config.yaml
dataset: "histories of elementary cellular automata, time running down"
image_size: 32
num_classes: 256
activation: "relu6"
lr: 0.0046
max_precond_dim: 1536
merge_dims: false
batch_size: 256
epochs: 37.8
final_lr_fraction: 0
warmup_steps: 540
weight_decay: 0.1
Rows from block 4, named by matrix and row number. Each number is 500 + 25 x the weight over the matrix's rms, rounded and kept within 0 to 999. All counts start at 0. Numbers have three digits each.
# convs0: expand pointwise conv (model.blocks.4.convs.0.weight, 320x80x1x1), inputs 0-79
convs0.17:499560531523509468487519477478471510471485517476524508507520488494514493509532495506502516476527527503518514534515495485510502501450494463481477482436523476525505466534489452530486509504498578513469468483483513479491436513494527469505515494
convs0.18:497476549511523463481489449541506506503519492498500456475489492481538504510503504483500538524509505502555525505483513469537425496467476469501492493491519489480512451492522437482496500493495522527501528470484540553460481486585469508505502508
convs0.19:495545517490476515432507486484498497484477469503500467511471504464529539509490427486501486454521518492456496488534520483519540542468499491466513512509484478515480485514523491484490538499528518470514512467487527504541471480469501497490502501
convs0.20:495505520500503535512513468505499500523526532483516505541482488485519571555519491496494495495477516456516483475507483538494510495534479476538491480459507482495474515539505526511514501564517476491457504513498523507489471551481509499508481553
convs0.21:479526487497506464531499527498487462524509468529510507469507512517482487496543507518522541499493551492496521490514491538480483519515480506515471485491499449497493475478508514456487474521530528484491511479485532472509513495484582497507452516
convs0.22:520530519515496481481480524503530530482526450534457467501459537478475499478487514500514514533505479491474494498525537527508509495474521482485504464499512484522522534508496503523479494537487497538492511490519500538457474541497542503513482502
convs0.23:548499516466474511476482501521483490486487499527493498470513512464541514484498587483473567512488449474534497467490521496511482464508462455507489517562506492517501486515495455516492501503515517512503474522494501518503481464424500499515517482
convs0.24:468520532479512529516494489472539435513520540494496495534515488561497479494504535504480521474529484489467551494489496450498486509536465460513488530501506507488495512518479491494518521477476454501426526524515522467487507533509458499515517475
convs0.25:492486472512504464525553548500514481472516510493515501534469504479487480541504487499476460482488521515486517502501496508488472500497510529557503511518510542485491480484555523514464486520504495464515490515517508476487537511498445507454518528
convs0.26:459501507498474499506508537509483510486512547524502537516509503526502487539497508467533491469509452504513482521431501504510477456516521520474498475527451477518508487488496498501510500462521482468552509522562508502445487523501510518502499514
convs0.27:520483510499464454493556534515483435474508483518472507498526497524546449476512519508514498510496500511446473555503509499494556519483471515502443491541557501528523476468516504508489523513520487494514517505498472516500493503511464526482496491
convs0.28:474480516496495519496501489543525495500534481503530492548458520529482494518541511468518523457482543505493549530510491509503492524504565503530460448505515512486505474530515519506474472522525471526465514519518476461461527516487465443518493531
convs0.29:460519481513505525511480497503478512499494478520513534470494520473491470538536520526481488547483560524522497500498536491559526503507539488478530554511544518527518522499489509524484524482554475478477521484468516505506460489535479513476551507
convs0.30:500503523496522470468486496482533509524493499505484525542501461514505525476482504473521483494507490486477505509478513489523460508520462460461550452512501516511505481529493529473510515529505515504478525514508490433486465493493508500496525462
convs0.31:480482500501474466501480503506508513455494498511500518481477505466482491447467515527544507501490478502467437457520532490491529489520484484489498464464531490497486513546496485499537537513489522516499489517550485535518491471491498492505452464
convs0.32:518535480505509518460484528509559515536546490543511501513494501529520485493491510523495508532507492499462459449568483493464475504515530497482502531490523515499507471492508492496468495506461517471496475505533472489496462522488549516510511487
convs0.33:478502493524522511456519501472544507486503468486469458526478522530564482537525474509481450443475539518519543551499467497502506482460468508457442470500487506511474484553485524534489553528516480505537472500488541507540494503481479496523492507
convs0.34:588479440509464462495494523482494562493479491558514463465531520493474482563473499575512506515493474451502523487489503518471535509500498478543535483493542454505480471521545472483444488499503450477511532491490485510462513519524496568499524542
convs0.35:503520482514524457481492489477473476526499474510481514494502524525479472485525519509504521512465540497511513442480541511503472487499481495506515480503499482543489450510472523469499539525489496485493499525538465492502516482514468483500491489
convs0.36:519500412472476505492520517507491505496500449492512506501503512487541477515459492565518513481502474499503518514540507471483497490468513521469503508442510521469537514483533504514489520515479466501481517462484504541503503476517466519527470493
convs0.37:562500517496478434498470502496527472500483485488521514488475511507522519507473537497484549493547512542483520519499519485506513462500496490483486519507490499485476483464546504484492517519467483495496485491529489497525528483492467480534484494
convs0.38:476489513557495461475494500502517530531552484480495510482492489496481511511492527483507472517530534488486526556463505514516512443524464520530493513518516476531482479533515505513533472507460513458488509553469489460499492504471483513517484494
convs0.39:485547483520499519476514483535466515503492531525491473499501545522514490452501522473516478533452523504498508485502506474503512517465519419497477522509541511490475496525479527518470461480490509518479475500520522548507553490504479528507515561
convs0.40:481528514535512536497502517477483505552513488508490519515511561545488456498518493517492431489459504518504479465491517471532519502521487446519410503482515475565511525480496504502502524488454505548529464430453505480514485483491487505477518496
convs0.41:508493540507516496541498508518507489449499549538477479465538481487506515486503458474517487465523521500512496541527523535522493513526486501497511503486488493491498525486519445529527530510466491507535520493528479479490503449520491499495492484
convs0.42:490508505542513470470531488457538478516533507530493479511529501529507518511469496495487521525481490485512466479496465516524469482478492521490488507549503519498527510494504464477536513488468525516511534555570484502464526469477478504548525478
convs0.43:532510516498496500508491483537515512533487454520525489526498497512489515476498516519524505534490521497499509532476504460522447488478522509496484512502535511492562535501492508534437458510454480536513505504517534535532504552473506502554518530
convs0.44:493530516484527510562513496473536479500503473549479511479504522537506474488511442445496502480451471484481517475482524511530488515510487563471500490447504499502483517512489493504478533511483492471539504517508520525520540478446476467526463501
convs0.45:505534504516516484508537486480495526491522499460526483523496510522506494489510510446522527510486501498493462487537477534479510499562478578492493518485522489491533528509470454491508519486475484497495463490499485531495540502501537524499510523
convs0.46:525448444538501477500524484485476465490486473463470497492506476519537505456482551490465493502498472500453479503499514475464494489477508506511460475488535497478467477474470470499505499474467490529457541474508499487485504501471490513504518513
convs0.47:489500447503522491498502493515481513530531547537503497469518547463533512485485479485483500484509518489495494470550499445533491391487482505475501478464532521492494547512449497487490513489476533454478471454468522476483531538501441504511484524
convs0.48:493488461475473524483491488510518486486548495476502501506556543484487463448515534462521491504513528501524539503503475489499533495481502499486519482476522515485517477473494521502495515510512493508469499514504481520493556448511518545485498510
convs0.49:498487530505474493518495504472528519514500505496508507559501487477473544498473533490512520505519495496529507529493535506483526504492542505541501501508463506489497539516492464522508551522525500505467495475486541479545462497522500559525514493
convs0.50:503507523509487479507503483482501485521511486483465465493566504533499467512510508507481519484505500509511563481520490515522509529443463495447488500524514527537522518504509490492505464506474523523475502506542524500501500525475491483535501438
convs0.51:503503514515499503480508475490486520465515521460512486501510482481516542532526488507483509540502525512495511514501478467531542508522498500486476487481508467461471484510463475491421490495511467486514531456467539458517552543478519511501488524
convs0.52:535509504505506518489526486496508510518531501491522522471464522465437456525471489516473494511529474451514492502505440506491551519500490507458490523480501484471472479496529530501494502527481506506517451462483547572487539507482471440522509487
convs0.53:525475527510514499473494517496488466486472528489507526493481499515498486517463495488492462498494487479533499515484455503429532527539506535491460473470488494503503527520528535512484484480488512450531477461483492485482525519523484521485523498
convs0.54:514525531512518492491533480535508468528483539516505486491436487525511449500504529463524534487532511509500512476517459482455493540502465520556520463466476513494484477499513516522464480515474495514484520471504535476484485526503512482494490526
convs0.55:535471519531473537450538476494498477489481519505503504480514475533486512522461468433478484493535520531521463503497505496488493508504552507499544496468434480499490483515459479511512540519514529520493508512481482487522517484483517510515484520
convs0.56:476522536513502514537460512477504526482514520462518470472513475500503458555448501466506503550518512493453524461497481517540475531457499538479457534519489542523502475478522513505479490513509495521476463503486479496487522487492488488468523492
convs0.57:541549461516530523518514493457492519493512501522518520494483506525496477507551531500525554474533510492492484454485472511496532478541503496488527480492509537532528523493515503469532501498531514515480479535503528522503448412519481475475460503
convs0.58:515481515517529521471542468456489467507458537500514465522515469488470523501496468493477500478492479525523489459524504551513464462487487483502516508511458492469501454486505514492498473502492496483466504508486517535499464533517493487485528531
convs0.59:482459560482487470508517529490445472471522486475502457488505468508526510509510489480519522529489518487473497460510489564466504491495481511523524510522526469552488489505484491518485486479560488529521460490479500528484505494507507512479466506
convs0.60:501517483496521489485548502492482517515517494520514478451506534437485532457466452444492498499505492510446484478480515509520485503527540522481494486488575486492486479477484484473482488487506486473528483508479462545443485464523498527500515502
convs0.61:488482462519524499487538516500512506461519519460525478434537506487511464482520544471455478496512496529489530513514559457492511519498546529507461488472499524483503516499495481503529473490461498498472507499496466459539523467542513494496487494
convs0.62:580521512537512524500484508489528460475505525524446519456508488505490510505531486530497472502535467516460516504522496478468517498516479516507502480483521513555468497480545444496458523433455558479507492470492526487514504458508473447508502475
convs0.63:455482515510486521489513524448559480497515479506517490498476488535543506511469488505529486483496493501457510501496528496514457498495512484494496544486514536502493491524496523485482478566454533464517533483492488493506501499477523485507528499
convs0.64:513504517484559530511492514503572543531546492479480490464474519456534526560538544525481497477532574494506523472463486464520469503529524520489542522494516506442529478450510512573524491479522471495491470525519527471461499514501477469471467480
convs0.65:487509509498508483509495499503537551517445481499491494523485499530500493514554491514526524452531515518538517509505529516510558465436481460520536520503448455475487473511542534473571499489527495486512475565543521502500484525489525491484508502
convs0.66:500559509487483470478491506512507517522526503531487494463496538501485480489496454503515537537491457476477516519496511483525494521451531473509466519514488525502452502498509527530496507497484445547456505514499496519456496556497523491508518516
convs0.67:490479515488496495466528483510515508517490513509496502501474563467512495453481551457508521516477465488529493523523474500512457541504479498453511561470507498535475476535482426515513453512486538512499483496485436484487518489493499535539510513
convs0.68:504527556513478479477507481518532519488468538526504527495483488518518513479501491503454513483476526513519529533473482559491505515500480532482476524533506490504468520507519461515478507514490505516487505482480504527520518518522515516508500513
convs0.69:494499496524475499471503521497496478514527483472492556472498501502507518479505487466514480487495475504511511487448505527499506520481528503487526446502525501510470472461502463471507510501474523511450536511511506489462519500513506536496529507
convs0.70:479526495496484485465467485447546526500471518493476508526497496527510517532471500484495484499514481508473485496495496510522518451552518489505496502522437506555515489520514517501496495518479519491543517497482511457497515483493466497514504487
convs0.71:501494490457547479520484496452498491525489542513496463524519487512522484479537474499496503492513523500566498518491509473479487507498483490505511555460515477457509543517505464497544499530454485503513500559503512517485506501495503491510485503
convs0.72:522502467510485535541538484465496469501496483497462489497518541490488482448447502497477567508502499512513501502518503526543504513484481493479479534482530508520553528509498532522553525540492508490481486505513484536516499519498418498498480538
convs0.73:478508508541521510534470489507492462515522549503508498527532546494518521468521512495481492497510471518522480532506489498536474500492471505550482478475549496493521513484497519563496498539486532525532521496485503479534507595494476501498483439
convs0.74:501498493487476518433509470505482505518544502546491495478520476483485491536492487542498510520486509494497497555494502496530507544478496544508506541497535504492524470500530504458483494485459473496512512505570500455492510548484529460510519543
convs0.75:524478481448541572468502495508478437474490448483520486477519486502522542505491527490522505525506492532492488520488482519497486493499448479510454534491525518503499531556446508509509465493513524492476498505480516496488475484479501482554463496
convs0.76:502506439508504533496494548533530475512467558475463451536500478512524444499485496457506486446559513488512473497517511514462462513484514528491531530521489493527484470483472503521482513541476494506409476489463505500495508462481521506529501497
convs0.77:451495478518475467520531501544476501477479487494541472499478464512505480499456528471507524528496504497482497487485525510522522509487545505505503511485506484556514469490494450495516500465467473561505508473520489488471534512474529500517493539
convs0.78:482559517496500493487523458521500491499496538493478536533534485512535517475514480519493494498515479464492507510484535513470469478505490519503522504525500480468505539517498483498509527544520488504496472501480559485493516532487536541504446496
convs0.79:517455489504522482526449489536500539514492488528474457515501530467503492478535501541501527533512486484462478501486509529540466494525520502509522518489484505523500494490550513527511495531481500500475488476536536518453448498495494506488515488
convs0.80:509529485482483511496513517528511552565489483515508458514516491483545484460509528547506488503474525476478514503534481493522502488470523521512485487523523537503491509512481455553532520546447507455484499471473493506468478508493503495496497495
convs0.81:483515514507529468473497502531472526468468515492545475495516493537501551503509500473547470491509482541497476497502471507518514520501492486517525532506518516452468492471502468426507500456536497504517539433489482533491472508503513501527491497
convs0.82:516519502541486483490495505531487491486492461518447493502466479484514444450478501466486463537474487506507544504521505509523486482500528498516496533475510497560468471510485481435499477518506521473548457525497502485479515513503497526490503510
convs0.83:508463510474504477494485490518478512463492450491546464487513487488500509496512458521524501532533486502500471545564474497528525496526482536506487532503523473546505513510443529465473497501521504477478473455521444484542480544516528481481523533
convs0.84:527481490526452485507519522530510516444495504517514476466474458485495503482470473482507498531486534473504480503532466461529492484548489508519526504541498492522488502486492465539484518463501518499504495500476480518484493526525510481501520523
convs0.85:467520491536494506481517525505510532515538523488522484540479541525525523485437495476494519500560463498524488516535524540513470487476500511500506515481489505490530506485477520516493495521500486487493510517479471471462511508476498514542517487
convs0.86:484484528507489519466512544480506495443542482500477553517478498505520506477472482487492487458484484521515562553485487509496479493531493518454511489475493486490517453493494503468490512456508551526513484464503509473482507515482506500496463513
convs0.87:520528501518463489472471455532515540528504458461511510515501507531495508526497521520493498504502483536521503504479521505490509487495504483489470567465517522480529500474501456497498507488525477530480500505505480496531516490483475536531497549
convs0.88:517506459494486501504502500497500538502476485527479496531517493468503518511488479480516508489455530560501488491485500542497486493502480474525489484507515505567482524504534565528498540496483507480451512527518510450511513464489529448497474476
convs0.89:496494488459548472503474502509510508510476474499481541497462471529491453510552486542486478488478468505516509502449500564500487512498498501496489514477518495516497448484443529487465514475513512538457497485474522497511497506484490496466525534
convs0.90:493506478537517526505543487520511497536490472485526499520515504509505517517516494494428453480508497499484494492465486427449499493447493526487539524495514467509521564478515515484500522476528487552497488475479531508496484521503467509498488527
convs0.91:483492503495509513466497503497502471484448451471493488465539482504499503537509504461508451494469485498501473522527511511511463550485461512529518518480478480520517496495466495496474500506514470469506485522491466518502475510503517503518514463
convs0.92:464487542510479500503487508465481487513499513473489519503462498506484492546459505459525532530523521493419472467548477477522529505515497498478507437473459482494519491500482512536451551492536524505521469472512488493508506504492500511511478472